python train.py --num_classes=20 --head_dim=32 --inner_norm=true --beta2=0.95
Rows from block 3 of a small sound classifier, named by matrix and row number. Rows with one number belong to one neuron. Each number is 200 + 30 x the weight over its row's rms, rounded and kept within 0 to 999. All counts start at 0.
After each neuron's rows are labels from the 100 clips, of 14848, where the neuron reaches its largest size: "strongest on" is what is common among them. Only what is clearly more common there than usual is listed. The data: short pieces for a synthesised band: melody, chords, bass and drums. In brackets: how many of the 100.
# gate: MLP gate (model.blocks.3.mlp.gate.weight, 672x256), inputs 128-255
# fc1: MLP up (model.blocks.3.mlp.fc1.weight, 672x256), inputs 128-255
# fc2: MLP down (model.blocks.3.mlp.fc2.weight, 256x672, transposed), outputs 128-255

gate.141,183,219,198,217,217,181,214,212,238,161,212,188,184,219,153,193,228,191,226,216,185,166,250,191,216,192,166,226,249,260,166,206,248,200,206,184,197,177,236,194,159,223,224,169,222,274,156,176,156,196,193,185,220,222,214,148,132,216,211,162,201,249,192,185,225,204,173,191,224,237,179,164,206,172,183,194,169,195,250,211,245,207,253,166,193,198,237,217,232,237,257,256,215,210,160,199,189,240,190,143,241,213,193,198,161,190,175,208,188,178,277,224,200,194,241,252,193,189,227,219,224,140,196,212,145,174,196,183
fc1.141,184,212,193,202,205,236,194,211,233,211,149,158,142,187,206,151,207,221,198,228,169,202,168,181,185,225,195,234,231,172,222,267,191,214,203,269,178,214,221,220,140,185,172,220,231,190,226,196,133,158,181,189,182,204,162,212,213,202,202,182,198,239,230,227,232,264,213,177,207,234,196,210,189,126,159,116,211,194,204,227,214,210,220,155,167,164,180,203,212,211,250,191,117,243,235,150,207,192,201,209,236,160,174,200,212,141,225,238,219,197,212,181,222,196,205,218,169,178,207,256,201,173,199,196,170,233,240,200
fc2.141,163,236,189,171,171,184,266,197,157,172,211,197,228,198,193,273,252,181,226,232,206,187,201,183,171,198,234,184,216,198,161,230,178,183,254,263,202,180,211,239,206,212,189,265,209,206,200,233,233,221,144,177,183,204,231,211,183,212,162,200,197,180,187,194,174,252,172,208,204,192,238,200,132,230,155,193,189,180,246,151,205,164,174,213,171,160,223,243,224,201,215,189,215,258,173,224,180,186,181,215,191,172,165,179,212,188,245,213,179,182,173,196,134,171,207,198,209,226,235,201,182,239,196,227,147,139,204,248
strongest on: clarinet-like (98); melody instrument: clarinet-like (97)

gate.150,231,179,188,212,182,174,208,180,199,160,224,201,180,210,168,222,227,202,207,178,190,177,259,176,229,146,204,201,239,244,176,206,214,189,214,169,225,232,219,183,223,261,232,250,218,238,172,228,205,180,202,213,172,213,234,178,168,190,190,169,191,165,177,185,241,240,233,186,267,205,206,204,206,187,197,225,211,235,218,183,182,223,157,210,156,188,165,192,209,206,196,147,214,215,194,222,223,138,188,235,185,260,190,190,212,198,228,221,162,196,135,203,186,204,167,167,210,153,181,205,158,188,191,234,162,168,190,132
fc1.150,219,223,259,185,198,221,150,196,252,196,156,211,177,207,236,185,232,225,109,175,228,210,185,220,199,201,173,213,165,150,192,166,206,188,177,190,218,177,210,233,216,185,176,172,156,179,209,175,230,233,228,181,210,215,183,202,254,240,230,180,226,247,217,196,271,202,197,203,205,151,227,188,240,225,177,217,220,191,175,263,247,165,180,177,197,236,229,215,206,179,194,200,209,197,201,181,159,210,242,224,215,166,250,189,185,179,257,154,230,166,204,150,227,219,196,161,212,214,223,214,187,191,175,195,181,198,179,158
fc2.150,161,202,163,225,162,214,221,227,201,230,171,225,153,209,224,168,231,179,212,217,156,222,227,216,237,206,174,217,196,174,188,200,151,180,174,150,193,167,189,198,206,212,171,176,215,213,166,183,172,205,187,223,255,274,249,204,232,228,255,228,170,145,211,198,191,184,177,232,203,212,207,219,228,220,215,193,171,150,220,174,257,246,194,164,227,166,227,170,186,169,212,217,233,175,187,198,169,232,224,208,211,153,181,173,168,211,207,200,181,226,159,150,146,171,206,153,211,173,205,194,255,271,186,180,270,180,232,227
strongest on: marimba-like (70); melody instrument: marimba-like (69); sine tone (31)

gate.35,221,190,205,225,188,184,175,225,180,221,176,151,185,228,237,168,155,215,212,168,181,198,214,243,266,258,177,219,151,150,162,211,206,203,221,222,176,172,168,145,232,214,208,210,187,197,217,214,171,182,197,264,174,192,211,169,158,158,199,171,206,189,208,216,239,235,175,163,234,194,198,205,207,241,196,213,229,189,239,187,197,175,178,179,179,167,226,185,191,186,216,208,252,205,191,184,219,142,157,220,196,180,229,148,233,210,183,225,216,229,223,214,295,218,171,205,158,171,171,206,209,178,272,181,227,227,171,204
fc1.35,173,202,215,163,241,210,192,158,271,160,211,265,212,160,188,269,196,173,179,211,226,245,229,183,163,206,211,187,199,226,240,222,213,208,205,198,279,224,192,199,170,174,240,182,208,227,185,182,221,220,183,213,207,210,197,207,225,221,173,245,181,182,213,211,198,197,213,208,112,183,200,194,190,128,202,224,199,266,197,252,177,221,207,225,178,244,155,223,204,212,192,185,175,135,183,235,160,269,217,182,222,202,164,216,203,201,205,209,207,173,196,161,156,160,230,206,229,227,203,197,208,194,180,227,221,189,199,164
fc2.35,223,186,214,171,191,150,237,274,205,207,149,201,216,202,206,203,213,226,230,173,176,193,242,218,213,175,214,197,180,150,224,166,186,181,215,185,210,198,198,162,215,226,239,183,196,173,170,208,129,168,177,236,197,212,189,215,260,164,177,218,232,172,194,241,242,191,177,212,225,210,216,137,206,188,186,211,172,171,178,232,164,197,151,180,213,191,172,171,193,213,227,177,233,180,173,162,302,186,198,221,221,162,185,195,198,272,211,158,225,165,192,197,245,209,192,216,178,178,157,244,199,228,215,157,204,187,184,186
strongest on: clarinet-like (63); melody instrument: clarinet-like (60); open hi-hat (44)

gate.453,164,269,179,206,177,175,206,187,199,163,204,255,217,201,224,178,169,220,184,253,128,251,207,234,247,193,180,248,196,230,221,187,179,216,196,146,193,211,194,212,201,249,155,197,74,217,189,136,211,164,208,244,186,211,192,213,200,203,212,244,226,252,113,205,164,166,152,180,130,190,191,251,254,194,192,209,220,226,198,225,147,225,185,188,183,217,261,164,149,207,196,180,202,182,236,174,229,209,185,179,186,159,224,201,205,167,177,219,207,241,231,150,238,196,232,169,174,209,248,182,221,236,203,220,196,193,208,212
fc1.453,178,223,178,171,106,196,189,172,187,183,240,246,236,205,226,250,134,224,187,213,177,216,170,144,194,206,198,237,191,208,224,219,248,200,218,226,169,172,173,246,259,187,217,211,211,205,198,151,257,202,160,200,249,229,199,151,230,193,192,154,227,253,183,198,155,243,198,176,175,185,221,200,177,176,177,192,223,223,182,176,204,184,215,205,173,159,210,213,197,232,182,241,225,199,207,204,188,196,161,212,201,210,209,259,182,199,186,144,237,253,195,150,195,252,237,176,208,196,214,217,226,210,201,192,155,171,210,153
fc2.453,216,225,213,172,244,202,156,165,127,160,243,167,242,213,205,248,232,170,240,227,280,133,247,245,207,239,206,173,224,202,212,203,185,208,215,198,207,146,232,168,214,197,233,217,189,216,175,218,226,216,194,179,194,221,234,207,192,222,207,182,176,200,191,192,190,194,215,236,190,215,196,162,195,204,203,197,172,219,209,226,204,188,172,250,187,209,182,197,164,208,238,197,157,199,185,183,171,137,247,178,184,177,132,224,253,192,221,175,225,156,179,193,206,201,255,218,199,252,231,233,150,147,210,187,195,235,129,189
strongest on: organ-like (100); melody instrument: organ-like (100)

gate.236,216,206,229,187,156,213,214,263,201,167,184,154,193,215,167,226,170,167,248,231,151,210,182,168,178,196,229,221,235,221,149,144,233,191,226,198,157,176,218,175,229,220,197,198,184,186,160,152,207,216,237,169,259,194,196,178,202,225,165,235,258,213,175,191,175,196,247,196,175,147,268,198,221,258,207,210,206,167,265,202,159,162,238,203,154,208,189,200,234,186,213,208,207,200,227,270,218,230,172,171,201,209,193,212,196,196,184,144,225,177,140,218,249,232,200,215,183,186,161,190,181,207,228,212,161,184,183,229
fc1.236,183,242,175,207,216,247,144,225,143,255,240,169,221,198,237,170,217,213,124,149,195,214,214,217,232,205,173,182,166,168,245,235,183,173,186,216,195,193,176,184,224,179,186,177,203,204,247,201,198,238,167,186,190,219,221,258,241,188,213,197,165,181,210,229,195,178,194,185,174,168,130,256,225,184,202,217,167,245,243,127,195,163,223,201,195,203,255,210,218,179,151,248,155,249,236,198,197,199,175,229,152,214,213,238,210,179,189,232,145,228,132,214,231,200,196,184,254,158,199,206,194,226,200,255,158,263,187,190
fc2.236,182,168,210,245,198,204,209,189,187,192,218,223,240,236,215,225,188,175,182,230,223,179,175,202,203,199,234,204,172,209,176,171,115,180,225,240,154,202,178,218,193,187,184,187,227,213,174,198,186,226,240,228,212,214,252,222,189,202,207,217,219,151,171,162,231,223,186,208,179,154,186,202,255,141,220,191,208,136,241,241,180,167,203,195,154,152,222,211,185,206,196,228,246,233,179,170,227,209,147,210,282,203,152,218,116,191,219,203,204,229,211,198,191,262,188,224,214,220,206,167,255,187,178,208,209,227,207,210
strongest on: square lead (56); melody instrument: square lead (53); clarinet-like (40); melody instrument: clarinet-like (37)

gate.354,236,206,123,222,254,234,188,213,234,185,195,260,187,241,217,201,286,209,196,206,212,120,255,219,213,192,177,210,181,216,159,189,172,186,202,166,180,188,177,193,171,210,164,204,208,194,223,152,194,190,240,186,199,193,176,237,220,197,241,176,259,217,202,218,198,177,133,212,181,167,176,154,150,164,176,253,181,235,194,246,223,170,221,198,181,199,260,228,189,162,165,172,240,160,228,156,172,206,203,154,200,173,213,230,204,202,116,193,206,205,167,224,173,237,200,187,160,237,228,152,225,191,155,218,215,187,242,162
fc1.354,218,208,229,183,214,228,208,169,190,155,157,237,214,269,275,113,230,255,152,174,137,170,190,176,209,165,192,221,203,258,213,229,212,219,219,171,205,215,215,209,174,199,167,152,196,182,250,184,209,172,173,205,207,221,207,205,238,177,301,175,223,160,234,201,186,178,168,272,143,148,206,195,210,209,198,207,162,209,219,187,137,228,277,195,168,224,240,171,176,169,229,196,221,235,230,153,164,218,184,157,202,197,223,218,210,158,148,252,163,160,215,247,233,216,201,210,179,250,240,173,219,163,229,242,168,163,241,248
fc2.354,185,154,162,187,222,290,195,240,201,170,216,165,174,195,206,254,136,219,215,182,232,240,193,257,235,155,178,219,222,236,184,223,196,191,134,219,216,209,204,216,155,173,233,231,192,198,199,167,229,236,255,221,163,205,192,185,182,172,140,241,133,224,213,202,239,222,191,162,209,210,172,164,225,180,118,171,203,220,191,252,240,211,210,167,235,186,209,215,203,185,180,198,231,230,176,151,224,202,205,182,224,203,167,159,210,245,234,224,220,168,148,195,220,195,212,178,211,235,206,218,174,187,240,228,183,187,199,176
strongest on: square lead (68); melody instrument: square lead (63); muffled (low-pass) (42)

gate.90,185,231,186,193,222,232,237,174,188,190,163,210,227,233,178,194,239,195,178,202,185,207,174,177,220,237,219,208,200,195,162,203,218,209,186,226,276,158,217,201,186,180,162,191,243,182,226,213,233,258,187,254,256,167,207,176,126,199,176,202,229,214,211,162,236,207,168,186,241,234,153,213,238,198,196,171,161,255,153,203,215,166,237,195,164,178,139,189,230,144,163,156,200,213,181,176,237,200,150,234,217,238,221,221,193,204,205,159,212,153,173,235,239,175,187,162,248,204,208,148,200,231,212,225,173,147,203,200
fc1.90,176,211,222,195,253,138,173,237,206,214,211,152,145,239,218,175,183,178,243,156,224,171,205,163,159,207,221,210,148,217,221,201,235,190,241,168,212,225,206,207,209,245,184,215,169,209,137,268,172,144,222,215,155,216,207,197,172,239,228,220,177,170,216,158,181,209,177,241,169,191,256,168,219,223,144,172,222,179,228,221,146,260,219,170,231,193,190,189,226,189,227,184,152,214,226,200,237,181,165,155,213,200,213,203,187,257,240,205,186,237,187,188,219,207,218,254,202,196,168,178,189,221,168,205,212,216,176,181
fc2.90,106,191,217,221,167,200,162,188,162,210,232,244,229,195,224,252,248,182,187,166,170,176,204,205,216,233,234,216,202,228,186,192,228,243,219,239,196,126,223,173,140,152,214,207,214,206,177,230,167,240,224,225,186,183,201,242,185,152,226,138,180,195,144,269,182,191,169,211,224,196,253,235,214,191,198,225,181,263,179,146,182,178,197,209,200,200,174,247,197,166,181,188,233,171,167,194,142,169,174,209,201,240,264,217,190,201,219,231,238,244,221,195,223,189,178,179,156,228,203,170,254,198,149,215,172,174,239,242
strongest on: organ-like (76); melody instrument: organ-like (72); bowed string-like (36)

gate.419,246,100,192,221,245,183,251,205,200,188,213,190,223,199,203,213,219,217,246,180,230,213,244,160,221,194,159,198,138,197,242,228,215,222,201,205,190,185,145,193,202,298,202,194,190,133,180,223,189,210,234,208,193,211,183,214,254,184,247,234,162,226,207,235,219,169,216,240,241,204,215,179,157,239,202,232,202,188,187,222,187,215,215,129,216,181,178,198,228,184,163,164,241,169,232,186,173,180,223,189,180,178,179,179,170,191,218,181,196,241,175,201,196,196,224,182,188,177,199,154,235,177,192,204,231,171,197,191
fc1.419,224,197,132,167,146,158,239,189,218,143,226,173,176,164,178,212,208,189,212,199,207,181,196,205,205,173,226,180,216,201,213,222,221,203,180,162,222,250,200,198,168,223,211,169,170,261,187,178,191,220,195,202,129,223,240,213,156,186,227,272,169,153,213,182,209,150,229,182,173,159,161,222,222,229,266,163,215,138,182,167,166,244,147,202,194,191,208,217,150,173,214,151,186,243,181,210,224,289,216,202,194,180,211,198,206,229,224,200,243,211,227,198,240,137,160,206,198,154,184,217,215,131,220,220,175,152,271,154
fc2.419,190,136,211,229,141,190,198,153,203,171,210,202,193,207,197,216,167,186,203,165,216,212,161,184,150,173,210,153,213,172,133,133,212,253,217,203,251,177,179,171,225,254,220,207,217,197,228,216,168,150,194,219,154,211,242,199,245,207,225,223,208,175,176,198,216,190,146,239,221,179,179,231,165,228,169,197,173,214,177,158,225,192,184,150,204,157,245,172,195,222,174,183,227,153,228,193,234,208,237,245,165,193,176,206,182,160,182,201,195,249,158,190,106,174,207,214,199,155,218,211,213,225,159,202,191,170,214,184
strongest on: marimba-like (45); vibraphone-like (44); melody instrument: marimba-like (44); melody instrument: vibraphone-like (42)

gate.285,210,170,131,145,217,220,170,239,165,253,225,205,182,218,188,269,186,195,202,206,159,233,148,190,214,217,202,215,180,204,189,225,192,224,208,170,159,152,175,163,215,189,178,137,189,218,202,184,201,201,171,185,188,238,205,196,204,141,258,265,211,229,171,154,225,201,169,212,257,197,182,211,241,229,188,200,222,210,251,208,227,215,218,209,255,204,233,142,206,207,212,167,194,148,162,235,198,228,208,207,176,198,199,185,227,184,177,220,221,214,128,247,141,241,171,148,161,198,158,209,197,175,174,177,206,181,209,144
fc1.285,216,229,168,216,181,197,202,259,209,227,199,210,186,228,181,256,138,182,214,211,216,224,140,225,241,228,221,255,219,174,164,194,231,207,199,157,202,170,166,186,190,158,206,153,130,142,183,117,209,205,133,217,201,248,165,213,212,154,218,218,164,214,170,191,232,217,231,216,233,172,201,168,204,180,196,176,266,225,259,276,222,197,222,205,257,203,231,128,183,202,187,177,200,163,178,205,210,236,218,237,182,201,196,185,219,189,178,219,189,237,168,233,186,225,135,185,180,190,220,255,167,193,217,181,189,184,221,185
fc2.285,229,217,207,175,158,168,198,198,179,199,181,201,234,237,256,180,205,198,230,211,178,163,182,268,186,222,193,246,215,201,151,201,178,232,177,251,210,223,153,174,233,211,255,215,224,176,199,172,182,207,208,222,165,239,190,220,189,183,158,192,241,236,198,168,208,198,193,241,183,242,265,204,179,185,240,178,168,232,207,156,248,163,226,179,195,147,191,137,180,215,195,249,204,178,213,134,192,216,162,169,210,211,198,217,207,213,203,170,209,187,208,246,182,202,169,189,232,208,181,246,199,180,151,147,227,205,204,198
strongest on: square lead (51); melody instrument: square lead (42); ride cymbal (29)

gate.391,245,173,165,223,215,215,222,233,231,208,229,194,260,238,200,203,220,168,182,205,224,231,183,199,151,159,245,180,197,256,202,228,240,225,147,258,188,194,168,174,172,235,241,217,185,157,252,178,207,208,183,200,188,231,228,194,193,195,204,169,239,203,220,150,221,163,201,183,226,178,178,170,157,228,166,234,173,193,168,266,214,213,228,194,213,218,277,219,161,217,185,225,253,174,180,269,164,221,185,215,164,127,152,200,214,203,177,155,211,214,209,195,178,208,179,214,214,190,179,204,199,246,172,133,193,228,280,212
fc1.391,197,117,188,168,161,166,194,204,132,189,193,216,158,199,252,169,204,163,298,253,193,261,204,192,211,164,195,218,198,189,238,135,192,205,226,200,243,252,232,218,203,213,171,180,208,237,173,238,223,189,192,187,292,200,193,200,213,224,137,192,216,177,170,251,176,196,204,192,191,222,239,161,204,170,201,211,186,209,243,171,217,175,188,205,200,212,180,231,230,216,215,162,207,189,160,188,259,150,206,199,219,248,205,207,196,220,207,284,229,193,177,186,236,203,197,206,138,185,219,235,192,172,211,187,180,149,198,245
fc2.391,215,163,224,199,205,199,214,175,228,182,203,184,238,199,202,165,198,217,202,190,209,270,174,165,250,233,219,200,170,202,231,190,205,181,191,166,196,210,192,251,199,178,242,259,188,191,229,257,141,181,173,196,147,155,197,238,178,222,243,235,137,188,246,157,208,236,231,188,212,183,148,237,152,192,206,190,214,201,141,186,196,203,170,190,169,227,184,173,209,145,203,287,225,206,185,233,135,217,160,230,227,265,192,189,201,167,220,188,173,190,190,191,211,248,213,157,185,202,218,197,147,203,155,170,201,189,182,187
strongest on: square lead (54); melody instrument: square lead (38)

gate.204,225,219,222,210,199,185,194,205,190,247,207,167,171,217,203,229,197,160,218,240,197,202,188,211,211,218,194,212,210,207,187,237,194,224,209,182,194,199,196,175,249,226,220,253,225,194,213,179,176,212,147,225,194,225,187,219,188,148,180,220,226,180,228,147,217,159,186,182,179,197,211,199,248,192,158,208,131,227,215,206,216,239,184,200,227,209,214,180,187,247,180,213,215,132,209,209,202,171,255,159,167,215,226,147,188,246,236,150,162,170,151,239,174,237,230,222,203,202,231,160,230,128,185,157,172,230,156,197
fc1.204,180,224,176,215,184,219,174,248,192,190,210,194,191,214,228,214,199,189,248,207,206,176,208,172,177,221,207,242,156,262,143,201,192,186,199,226,231,254,206,190,183,229,121,183,194,198,243,212,280,179,199,187,240,219,215,230,162,210,246,194,210,175,239,158,245,183,184,180,191,258,179,168,183,199,167,207,177,148,185,153,242,192,194,194,186,202,192,277,213,241,245,204,224,200,174,220,167,194,191,177,191,241,204,208,179,191,237,184,206,243,241,207,228,204,173,199,201,174,187,204,188,162,251,201,182,196,175,243
fc2.204,191,206,206,201,170,208,186,207,184,271,223,216,166,231,218,255,154,217,252,235,210,187,212,221,229,193,185,216,188,247,161,144,194,203,243,184,153,204,141,169,203,192,215,261,176,194,158,238,240,220,174,178,160,174,220,169,275,145,159,215,220,256,239,208,171,246,175,182,188,149,184,225,216,208,206,225,164,225,186,202,212,180,203,253,202,212,207,165,175,189,221,201,178,185,173,247,203,208,225,164,201,240,259,124,205,210,165,220,211,229,211,193,171,203,186,181,271,243,229,220,220,229,240,206,214,146,181,193
strongest on: organ-like (35)

gate.554,158,166,216,129,136,212,220,172,193,161,211,214,179,172,169,219,203,215,217,233,135,188,229,151,240,216,216,205,203,210,184,180,215,180,207,215,172,194,231,190,219,221,225,174,224,163,198,163,228,127,201,247,234,210,232,159,219,205,211,174,214,261,235,206,210,222,215,203,216,218,189,162,212,193,189,183,272,208,224,200,188,200,236,169,152,136,195,198,208,190,170,180,178,201,224,220,204,167,164,191,117,167,214,237,126,200,201,164,208,206,197,205,149,205,244,205,165,250,245,190,164,230,239,178,179,211,221,177
fc1.554,234,167,156,165,241,208,195,240,197,208,210,222,235,153,173,200,227,208,235,192,264,209,178,149,214,239,216,208,179,197,174,225,212,258,216,212,173,190,223,185,228,227,220,209,230,243,184,194,154,218,173,219,231,204,191,200,178,227,190,191,139,148,200,214,267,233,171,203,214,222,225,173,168,212,139,206,192,211,205,182,244,205,231,270,265,192,174,173,256,194,240,242,212,173,202,235,199,204,159,217,208,208,219,188,243,216,229,189,186,150,168,227,200,206,198,210,208,182,173,230,218,150,208,226,189,162,235,185
fc2.554,218,164,212,231,208,219,174,192,244,265,151,216,221,183,200,240,188,165,216,166,124,240,171,156,228,193,181,230,221,177,149,145,241,198,221,218,188,214,191,229,225,217,192,194,207,186,152,187,226,226,237,223,215,170,237,204,251,205,204,204,190,170,231,183,235,167,204,235,204,199,238,193,165,193,191,191,215,180,251,144,191,181,233,192,200,182,135,237,230,257,223,195,121,197,211,192,181,222,214,172,176,220,216,200,191,224,181,162,154,224,261,197,171,205,205,231,209,204,199,162,148,183,198,142,213,175,209,275
strongest on: organ-like (100); melody instrument: organ-like (100)

gate.49,182,225,215,220,180,219,254,269,223,196,220,199,257,142,166,194,149,256,169,212,214,183,201,208,207,176,214,184,234,205,199,169,193,229,199,201,198,227,225,287,214,231,214,208,264,165,161,168,250,225,200,186,209,219,240,214,175,171,231,193,236,222,205,217,207,196,231,180,200,163,177,176,275,190,231,208,204,191,202,214,216,181,198,164,160,150,238,210,185,181,185,221,248,174,210,158,162,200,219,193,168,180,228,256,201,203,153,185,171,228,157,201,174,187,159,184,198,169,192,182,189,179,229,226,249,214,131,187
fc1.49,182,259,185,124,221,179,274,227,183,195,180,183,191,138,209,135,145,182,219,159,222,212,244,153,168,130,206,250,210,142,218,190,165,186,187,167,217,216,236,241,165,189,189,201,221,162,217,227,148,215,214,198,236,159,121,234,168,222,240,216,219,198,213,207,161,177,202,232,227,148,173,164,302,156,225,214,222,176,246,182,192,232,210,143,225,188,239,215,214,188,230,235,209,204,198,226,228,187,177,257,252,186,198,178,188,185,193,207,224,236,245,212,189,184,187,211,225,209,218,206,184,199,254,214,257,224,203,223
fc2.49,172,211,133,211,223,181,240,174,187,161,226,214,183,169,178,188,220,278,205,195,194,228,224,215,190,242,161,230,191,203,171,252,187,210,164,194,182,218,197,181,244,223,180,239,194,181,197,213,189,192,201,204,165,224,217,190,162,160,122,189,217,188,136,199,234,144,229,196,249,229,211,180,228,237,236,147,184,233,172,212,201,175,201,238,212,190,175,173,178,177,199,278,190,210,190,198,245,188,181,200,203,168,194,209,169,257,224,155,225,206,218,161,237,214,202,145,212,192,246,236,183,228,171,225,208,221,193,141
strongest on: organ-like (57)

gate.368,195,199,193,247,180,173,180,202,192,177,155,207,167,232,224,203,226,209,235,251,223,174,156,158,205,171,176,196,223,135,195,198,187,223,152,201,202,215,224,213,162,182,211,180,206,240,177,226,197,129,190,205,252,172,183,206,143,182,177,245,202,213,181,210,247,175,223,261,215,173,170,208,206,270,219,155,234,211,245,221,209,180,250,229,154,239,154,153,170,184,219,207,175,162,207,209,244,230,246,192,186,238,242,176,191,171,235,172,207,161,152,257,255,221,187,155,170,216,174,174,193,215,206,216,196,178,151,181
fc1.368,121,193,189,129,217,206,230,198,202,201,218,202,202,194,196,203,215,169,178,193,173,256,200,204,198,247,219,196,193,232,225,229,229,161,213,213,163,169,156,239,193,253,192,200,207,153,231,162,201,225,228,199,171,201,266,181,195,173,229,175,252,179,164,210,188,196,207,175,196,199,167,215,174,216,126,189,183,192,150,181,208,207,172,160,269,163,186,219,246,224,183,227,156,237,210,212,205,204,228,226,193,149,193,191,212,220,216,200,235,162,210,148,132,148,170,239,197,252,212,209,158,154,219,223,200,177,270,167
fc2.368,257,202,172,176,222,190,176,173,256,205,192,201,235,225,235,233,231,249,214,224,162,189,236,211,156,259,217,227,171,235,191,190,198,187,178,206,227,187,227,148,203,218,214,205,201,163,158,167,218,158,126,222,160,199,169,190,210,238,195,186,227,171,189,232,184,211,217,217,224,175,212,192,218,201,220,198,226,214,243,167,181,146,206,185,245,200,207,172,216,160,234,129,158,185,182,208,211,211,225,208,209,198,234,244,236,198,239,142,234,173,183,219,224,240,209,158,186,173,205,175,169,211,151,172,130,173,183,217
strongest on: clarinet-like (93); melody instrument: clarinet-like (92)

gate.323,227,234,168,211,155,236,157,209,196,213,234,198,237,237,168,232,184,228,193,265,203,214,177,140,229,188,204,163,181,158,171,199,221,190,177,242,189,261,236,174,145,229,206,145,199,140,181,244,189,185,209,202,242,193,221,194,196,172,217,211,236,157,212,192,186,212,146,188,212,299,182,187,246,162,207,153,160,192,244,220,161,204,234,171,156,226,255,279,208,191,177,168,201,185,194,179,168,207,193,215,162,198,182,195,260,234,200,204,145,203,148,277,180,202,191,169,191,169,220,206,195,155,194,187,221,230,225,176
fc1.323,220,189,260,245,213,139,180,167,213,205,200,238,199,227,166,199,202,205,200,190,192,196,166,143,162,184,212,153,181,222,210,174,181,190,188,201,200,214,189,128,187,156,250,214,207,143,205,148,171,225,193,257,227,159,224,214,242,176,181,197,193,173,208,186,240,193,195,191,170,165,185,178,225,151,176,200,184,203,233,206,224,192,226,133,187,147,264,186,208,222,238,216,191,137,146,199,262,217,167,177,169,164,196,206,140,198,177,192,243,191,199,230,174,234,233,190,135,152,188,190,195,150,168,210,185,209,209,178
fc2.323,215,202,171,177,257,197,171,215,189,211,168,154,237,179,216,171,168,179,210,220,170,171,231,208,183,192,203,174,189,228,185,235,197,226,220,171,280,172,162,214,166,219,219,213,191,260,166,263,181,223,159,209,254,169,201,197,150,226,168,207,115,173,202,199,245,254,164,207,141,140,189,194,186,180,150,222,185,221,209,195,210,170,244,222,198,213,220,147,137,177,194,223,221,224,213,153,158,152,198,192,205,199,192,169,243,205,179,235,179,222,177,248,158,221,193,191,206,223,249,224,175,179,145,185,205,254,188,155
strongest on: clarinet-like (68); melody instrument: clarinet-like (44)

gate.372,220,191,209,242,183,183,165,175,236,234,199,210,250,207,196,188,177,247,230,184,194,226,162,193,170,112,201,180,219,180,252,201,206,180,210,179,207,216,221,200,216,253,174,171,186,188,170,239,197,182,262,190,236,193,196,186,254,141,183,163,225,204,126,157,213,234,192,167,184,185,192,199,185,206,220,268,157,232,284,161,216,176,162,196,249,193,189,159,226,140,188,163,199,272,198,198,183,200,223,191,218,165,176,220,171,198,203,195,245,184,179,174,198,194,262,248,210,159,230,173,251,210,210,157,144,204,187,193
fc1.372,128,220,199,186,250,267,220,208,202,232,225,196,164,240,145,185,231,169,193,219,214,163,173,235,245,247,225,187,226,189,248,181,215,197,252,157,139,179,214,180,183,136,180,259,175,221,229,231,225,222,154,221,214,207,214,198,177,209,227,171,198,182,226,243,170,168,241,199,218,200,185,217,215,163,138,199,234,213,112,257,240,163,181,213,254,213,208,207,201,243,174,232,202,208,218,174,236,196,168,173,169,190,212,155,230,181,241,137,168,187,223,233,242,135,182,222,217,197,167,159,143,206,170,198,211,234,217,185
fc2.372,199,210,174,188,184,153,185,183,212,206,166,227,199,190,224,202,202,145,244,149,192,164,208,167,207,188,198,144,162,233,187,226,204,180,215,179,209,192,196,230,174,240,214,213,203,234,230,210,142,217,245,191,179,223,198,237,196,219,167,147,163,202,218,168,179,148,203,195,237,193,192,185,154,205,191,199,163,178,207,222,205,181,211,151,116,236,193,169,173,222,129,216,225,176,210,150,189,203,213,207,197,225,222,189,200,183,203,200,199,194,197,174,190,186,164,224,127,220,150,219,213,253,162,174,167,204,215,190
strongest on: bowed string-like (50); melody instrument: bowed string-like (41); melody instrument: electric piano-like (28); melody instrument: string section-like (26)

gate.454,216,246,146,258,208,132,194,212,218,184,203,196,214,147,191,207,142,214,191,260,207,210,149,198,211,181,198,235,217,236,192,208,194,239,164,270,226,224,180,146,181,173,200,193,153,180,189,206,210,189,216,249,228,207,159,191,167,179,154,220,202,261,228,233,182,213,214,220,210,224,210,212,162,243,198,198,115,229,207,172,189,178,164,149,185,293,211,191,209,236,176,187,175,204,228,168,241,163,184,173,205,211,197,216,217,250,200,208,104,243,227,158,201,191,222,221,203,140,175,189,169,182,256,190,190,188,193,166
fc1.454,202,227,203,205,211,224,237,178,218,220,138,180,188,207,181,192,200,118,195,220,264,173,185,215,172,217,192,239,183,218,165,201,150,201,182,240,167,207,180,257,259,201,212,162,237,192,183,207,210,248,246,193,225,193,225,241,204,277,215,175,186,186,178,174,166,183,257,287,190,202,226,253,246,216,217,197,188,179,189,180,185,166,109,226,169,151,117,211,234,187,241,252,184,181,216,207,225,211,207,202,273,190,181,177,183,196,157,145,228,209,213,185,161,168,196,187,222,175,199,243,169,176,161,163,192,218,196,232
fc2.454,104,199,205,154,233,193,182,194,178,179,203,151,195,214,196,206,209,252,213,231,202,200,172,174,201,206,183,217,181,189,195,216,227,214,184,193,203,219,213,172,198,220,207,132,195,152,206,179,183,195,267,199,181,191,232,197,229,189,181,243,158,161,268,208,189,160,174,243,211,200,185,168,211,207,158,171,223,231,200,264,209,215,215,195,168,188,284,169,175,216,222,192,197,218,152,241,175,219,188,189,242,222,196,238,175,185,188,184,148,219,254,208,168,190,185,174,225,221,201,155,217,231,212,182,159,256,189,149
strongest on: bowed string-like (100); melody instrument: bowed string-like (100)